From a checkpoint of a small image classifier: depths [2, 4, 4], widths [64, 128, 256].
Rows from block 5 of a small image classifier, named by matrix and row number. Rows with one number belong to one neuron. Each number is 50 + 15 x the weight over its row's rms, rounded and kept within 0 to 99. All counts start at 0.
Before each neuron's rows are labels from the 100 images, of 14848, where the neuron reaches its highest value: "strongest on" is what is common among them; "colour at peak" is the nearest of a few named colours to the mean colour under the peak. Only what is clearly more common there than usual is listed. The data: streak pictures of flow and ridge fields.
# fc1: MLP up (model.blocks.5.mlp.fc1.weight, 256x128), inputs 0-127
# fc2: MLP down (model.blocks.5.mlp.fc2.weight, 128x256, transposed), outputs 0-127

strongest on: turbulent
colour at peak: white
fc1.146:51 34 70 53 67 45 36 51 54 34 35 69 39 80 62 62 53 89 36 55 46 33 68 68 60 54 86 56 17 42 54 55 58 37 50 41 45 40 44 52 39 53 54 54 81 29 34 67 85 40 44 41 39 63 63 66 13 55 54 39 68 53 19 49 32 28 57 46 45 48 71 78 57 60 41 37 53 71 57 36 25 34 49 66 44 28 31 40 57 57 63 28 58 51 49 48 36 55 27 60 34 58 31 65 69 36 54 62 24 59 52 50 40 45 73 45 53 46 50 63 61 60 83 52 43 45 24 66
fc2.146:71 25 77 58 44 41 57 44 50 56 48 45 54 19 30 37 47 71 56 56 26 64 68 28 30 59 62 34 33 39 71 46 47 34 76 22 49 53 30 39 49 62 61 74 70 47 25 40 39 41 70 61 67 77 37 51 25 41 21 59 59 57 36 54 84 20 44 44 49 60 80 69 39 29 49 50 40 78 47 54 70 64 55 57 32 45 61 58 40 41 53 64 49 56 44 31 67 54 58 34 34 49 57 47 62 18 37 65 60 73 57 58 70 58 40 68 51 32 67 49 43 60 51 48 66 26 34 42

strongest on: high contrast; waves
colour at peak: black
fc1.119:60 74 64 32 47 24 29 57 30 59 44 46 16 42 60 71 38 55 11 30 48 56 67 46 52 64 18 53 59 52 36 49 35 45 35 78 56 67 65 43 40 57 59 44 49 55 45 65 50 45 54 52 68 60 35 36 44 41 23 42 58 65 46 61 54 63 73 38 72 40 60 54 62 51 60 78 76 50 58 34 50 77 71 53 60 86 47 70 43 54 38 63 33 58 68 50 45 28 37 35 42 41 46 50 44 47 33 44 37 48 86 32 57 63 03 26 58 44 56 52 42 47 70 68 69 68 44 44
fc2.119:66 31 62 46 31 59 62 33 31 51 48 52 68 57 53 37 32 81 42 40 43 51 41 70 53 45 41 56 56 44 64 40 60 55 24 39 24 44 56 38 63 56 57 85 61 32 49 35 43 36 38 57 65 39 45 43 70 65 29 43 76 77 47 55 37 76 61 20 50 63 49 52 59 63 41 51 60 49 35 51 52 50 55 71 45 64 80 21 57 60 56 51 44 60 77 65 39 47 51 02 34 36 37 25 37 36 43 96 37 48 51 29 78 60 62 44 64 39 46 61 45 84 35 45 53 34 49 58

strongest on: fine streaks
colour at peak: black
fc1.145:57 40 77 15 55 90 36 44 71 52 60 52 52 60 70 62 49 62 56 56 38 60 26 77 43 65 35 56 61 58 54 41 68 42 57 54 49 31 36 49 16 56 40 35 36 48 10 60 33 65 68 40 38 65 57 66 52 88 46 23 26 44 53 56 47 68 50 57 23 46 55 55 60 59 61 65 36 62 42 43 30 67 50 49 33 41 00 52 35 32 60 70 71 52 41 73 48 54 51 54 47 37 40 48 58 37 35 70 69 27 34 61 52 45 46 49 70 64 51 47 62 25 56 56 43 47 35 49
fc2.145:65 13 54 73 34 44 32 53 45 52 32 55 35 52 68 74 53 47 44 47 50 55 39 99 56 52 41 21 48 46 51 52 33 42 61 56 58 48 58 35 67 35 66 36 30 61 66 67 37 52 74 60 50 35 48 39 30 45 76 29 49 47 47 47 69 34 27 30 54 64 56 47 62 41 24 41 64 82 74 50 39 42 32 28 42 51 61 59 76 85 66 74 53 60 63 70 49 58 72 65 47 65 50 43 39 28 44 45 57 52 40 27 37 35 48 29 35 78 59 57 28 34 50 29 49 35 63 55

strongest on: fine streaks; source
colour at peak: black
fc1.49:73 52 23 30 62 39 54 63 43 67 49 39 63 41 52 29 51 36 22 30 46 44 24 65 22 55 57 58 45 57 62 34 40 39 45 70 72 42 40 34 43 46 47 47 51 39 41 63 58 53 69 38 44 57 13 82 50 57 73 72 35 72 33 56 47 47 52 62 34 59 48 38 54 42 61 34 35 52 35 63 55 75 69 65 25 60 66 20 59 38 53 58 75 20 07 29 73 31 43 83 38 52 45 81 50 52 55 54 49 48 57 49 47 69 68 53 59 65 55 64 40 55 50 29 69 56 55 35
fc2.49:55 46 25 89 45 74 56 70 30 24 62 38 40 65 30 45 57 57 34 29 51 39 51 74 71 41 21 58 31 53 53 51 49 33 46 53 48 53 65 54 48 54 58 57 66 84 53 42 57 62 17 48 16 62 52 63 49 51 26 67 50 54 33 58 57 44 41 53 53 16 42 29 62 63 29 65 75 49 54 32 56 77 73 52 42 39 55 45 52 34 35 57 19 56 61 27 55 44 46 43 47 52 36 45 53 54 78 36 33 74 61 32 54 44 37 55 50 45 61 90 40 31 52 40 47 47 77 70

strongest on: high contrast
colour at peak: black
fc1.97:00 69 56 91 39 46 53 49 46 45 49 50 56 52 53 54 39 33 56 77 99 61 69 74 44 74 28 33 68 38 55 38 37 51 63 39 53 55 50 69 42 39 43 50 54 50 22 23 56 46 37 40 40 49 48 57 52 61 47 48 65 51 41 45 40 44 51 33 41 57 55 45 47 07 45 54 58 49 46 49 88 64 59 70 31 50 64 50 16 38 46 31 68 69 45 19 30 39 58 65 64 82 58 53 51 43 35 62 69 30 66 39 50 34 54 55 39 51 61 39 47 62 62 60 63 49 57 59
fc2.97:31 60 46 47 55 54 39 75 73 55 48 61 50 47 33 45 52 44 71 73 44 58 23 64 18 46 54 84 43 35 62 89 61 61 68 71 55 44 32 65 21 72 59 51 38 46 38 66 27 45 72 53 71 51 47 37 44 55 38 38 67 28 78 23 42 64 53 77 54 36 74 35 44 54 33 40 61 43 46 69 48 52 33 78 57 29 26 56 45 20 72 50 42 42 42 52 51 52 30 53 58 66 31 54 46 59 31 44 36 71 64 45 76 55 59 40 43 59 38 43 54 58 31 22 55 72 62 40

strongest on: high contrast; turbulent
colour at peak: white; black
fc1.169:45 66 55 50 25 83 59 40 51 40 53 65 53 50 47 51 54 34 63 73 42 43 35 22 87 41 21 65 64 41 55 41 43 55 31 15 45 51 39 69 40 52 51 42 61 41 51 48 54 42 53 57 48 30 32 47 37 49 45 58 53 68 50 65 56 32 77 40 37 71 99 22 81 75 56 50 68 48 49 46 70 57 55 55 66 62 57 49 27 46 51 56 45 54 50 47 12 41 54 54 86 67 56 34 44 52 43 50 29 43 43 57 73 58 54 15 70 58 56 45 62 51 63 74 63 42 32 65
fc2.169:36 58 61 50 70 31 49 51 81 68 61 51 25 63 55 33 35 60 51 52 35 44 48 46 51 25 86 66 35 38 54 54 49 64 37 59 44 64 38 58 54 19 27 63 22 50 42 33 49 04 66 53 49 35 43 58 29 50 57 36 40 58 49 38 51 71 53 57 85 44 50 36 53 63 73 30 58 41 45 25 51 41 64 61 60 49 50 44 04 56 44 54 47 57 61 34 84 70 32 56 57 85 27 43 55 61 42 21 55 42 56 66 28 58 69 69 49 50 47 44 67 52 44 44 69 39 51 61

strongest on: high contrast; fine streaks
colour at peak: white; black
fc1.84:62 78 35 55 57 41 46 49 34 77 54 74 95 15 46 39 42 55 43 68 44 63 89 58 64 35 41 54 47 49 76 45 43 47 62 36 47 33 49 60 59 43 17 36 65 72 77 37 52 23 49 43 58 34 66 45 50 48 36 50 31 23 43 40 42 46 34 29 49 47 53 44 76 55 52 65 40 34 45 22 76 34 48 52 34 65 31 23 41 38 64 59 42 24 56 51 66 60 58 54 33 58 44 18 63 59 44 22 47 48 32 53 41 32 49 64 69 24 61 52 46 42 44 47 36 45 31 46
fc2.84:43 61 54 46 57 63 62 39 79 58 26 76 99 60 62 48 52 31 58 71 62 53 45 51 32 58 54 48 64 38 46 23 66 58 14 50 37 44 63 46 32 54 55 34 55 50 70 39 64 27 65 42 41 47 57 65 58 37 55 53 58 24 49 63 70 41 45 28 39 43 38 51 81 48 65 37 45 40 62 64 35 33 43 75 75 55 74 73 43 59 33 43 44 57 51 27 35 47 40 35 56 32 42 42 39 41 42 54 53 58 54 58 74 42 54 56 66 50 59 44 32 39 56 28 40 47 31 51

strongest on: fine streaks; waves
colour at peak: black
fc1.166:27 38 59 69 38 59 70 43 81 40 44 50 60 32 73 60 40 54 33 49 60 35 66 64 39 19 26 78 47 44 66 28 34 45 46 37 56 79 30 37 52 41 53 50 71 36 55 56 48 52 60 42 57 35 57 41 49 82 27 26 47 33 69 66 60 58 55 53 41 68 67 64 99 22 39 53 71 41 37 34 47 64 55 28 48 67 45 41 67 45 48 52 44 58 39 40 26 32 63 70 36 48 53 46 60 42 61 60 60 70 83 36 68 25 57 44 80 45 43 55 42 47 47 31 55 45 36 52
fc2.166:52 53 78 34 83 73 50 77 68 51 60 49 33 49 18 50 36 43 51 47 44 56 71 39 56 36 65 62 59 30 74 42 67 42 54 49 74 80 61 40 63 68 79 47 63 53 23 39 33 48 52 60 60 33 26 42 51 56 45 36 41 48 30 52 23 37 58 68 23 35 43 40 55 69 39 57 63 63 39 78 62 41 34 53 41 99 45 46 33 63 34 67 65 25 46 53 56 47 58 35 50 30 21 42 84 53 57 32 51 51 37 48 37 58 39 63 37 53 57 48 48 34 65 41 41 37 51 55

strongest on: high contrast; turbulent
colour at peak: white; black
fc1.241:64 60 54 51 45 39 44 52 48 59 33 43 59 35 65 41 51 44 68 46 60 32 21 53 60 28 56 38 66 43 69 77 57 53 53 53 44 19 17 38 43 53 70 61 07 38 37 51 66 56 47 24 29 35 37 66 66 46 35 44 31 71 74 35 59 54 34 50 30 62 66 36 66 34 37 72 50 38 69 27 45 51 52 64 84 74 33 49 34 62 35 35 67 33 45 70 61 62 35 48 43 42 74 50 38 28 58 33 50 55 54 62 66 44 57 27 51 91 36 61 73 33 70 50 60 50 43 58
fc2.241:38 70 49 47 46 85 66 60 53 33 60 48 51 62 61 55 64 42 64 46 75 34 43 54 43 17 64 65 36 49 67 58 53 48 25 73 66 17 44 49 71 43 45 46 44 62 56 47 33 64 39 36 44 60 41 57 60 16 52 38 59 45 31 55 45 62 42 46 69 47 39 52 23 46 40 46 36 47 26 24 57 61 56 34 24 80 65 33 27 33 52 54 43 64 64 54 81 66 38 47 67 56 57 40 65 78 64 14 45 41 69 51 46 35 55 73 68 95 52 38 36 54 39 38 46 29 67 46

strongest on: turbulent; high contrast
colour at peak: white; black
fc1.191:41 57 57 67 25 58 43 50 49 45 23 49 59 32 37 34 55 48 57 66 48 59 72 43 47 56 41 34 54 29 46 31 29 41 53 30 53 36 35 65 54 64 92 70 70 94 37 46 45 40 64 55 35 43 34 66 63 35 31 43 66 86 38 37 50 64 41 43 42 52 32 40 56 35 62 38 39 35 67 45 59 56 49 67 90 60 36 37 46 53 20 74 56 36 72 39 68 64 75 37 35 23 45 52 46 50 61 52 40 43 46 38 38 59 63 27 67 84 64 62 54 35 56 47 66 29 45 64
fc2.191:62 56 43 33 60 40 48 57 64 57 49 22 44 47 63 52 76 53 51 36 65 24 13 61 71 66 38 42 46 49 53 59 58 55 62 38 32 41 18 76 65 28 45 65 48 79 49 50 20 37 60 57 45 43 49 51 73 55 38 72 49 72 48 42 41 32 32 50 38 51 94 45 71 68 87 49 54 35 50 60 53 25 26 44 40 55 54 42 41 44 43 34 70 52 34 75 51 57 56 55 66 46 56 41 48 79 47 13 21 59 47 62 33 32 81 49 67 72 50 33 54 40 61 41 60 45 43 52

strongest on: turbulent
colour at peak: black; white
fc1.79:30 69 07 49 68 22 60 42 48 42 45 58 51 66 58 41 71 48 66 41 46 45 45 31 76 85 47 56 44 39 36 69 20 65 47 64 71 42 51 55 41 41 66 60 67 57 54 76 84 37 48 53 68 18 62 47 52 54 43 49 48 30 54 21 35 53 54 77 42 38 49 63 80 51 55 43 29 55 36 48 42 25 50 72 57 45 36 33 32 63 45 66 25 65 48 31 67 61 49 63 58 30 60 47 62 39 63 29 21 62 30 46 49 33 65 56 59 46 61 65 52 44 46 36 55 63 12 45
fc2.79:56 50 26 30 66 51 60 30 52 39 73 36 32 42 52 48 44 48 57 59 32 46 48 43 47 52 61 27 55 33 30 57 42 69 47 53 76 46 38 26 30 59 57 59 69 55 59 57 65 89 61 32 70 51 40 45 49 40 65 69 28 54 44 38 35 58 49 66 32 36 50 50 48 51 43 28 42 77 45 07 19 37 68 78 31 38 79 52 56 52 44 60 53 37 66 70 35 68 54 80 54 84 58 39 49 45 40 84 59 30 53 36 33 30 33 65 68 39 60 48 58 57 58 45 58 33 79 56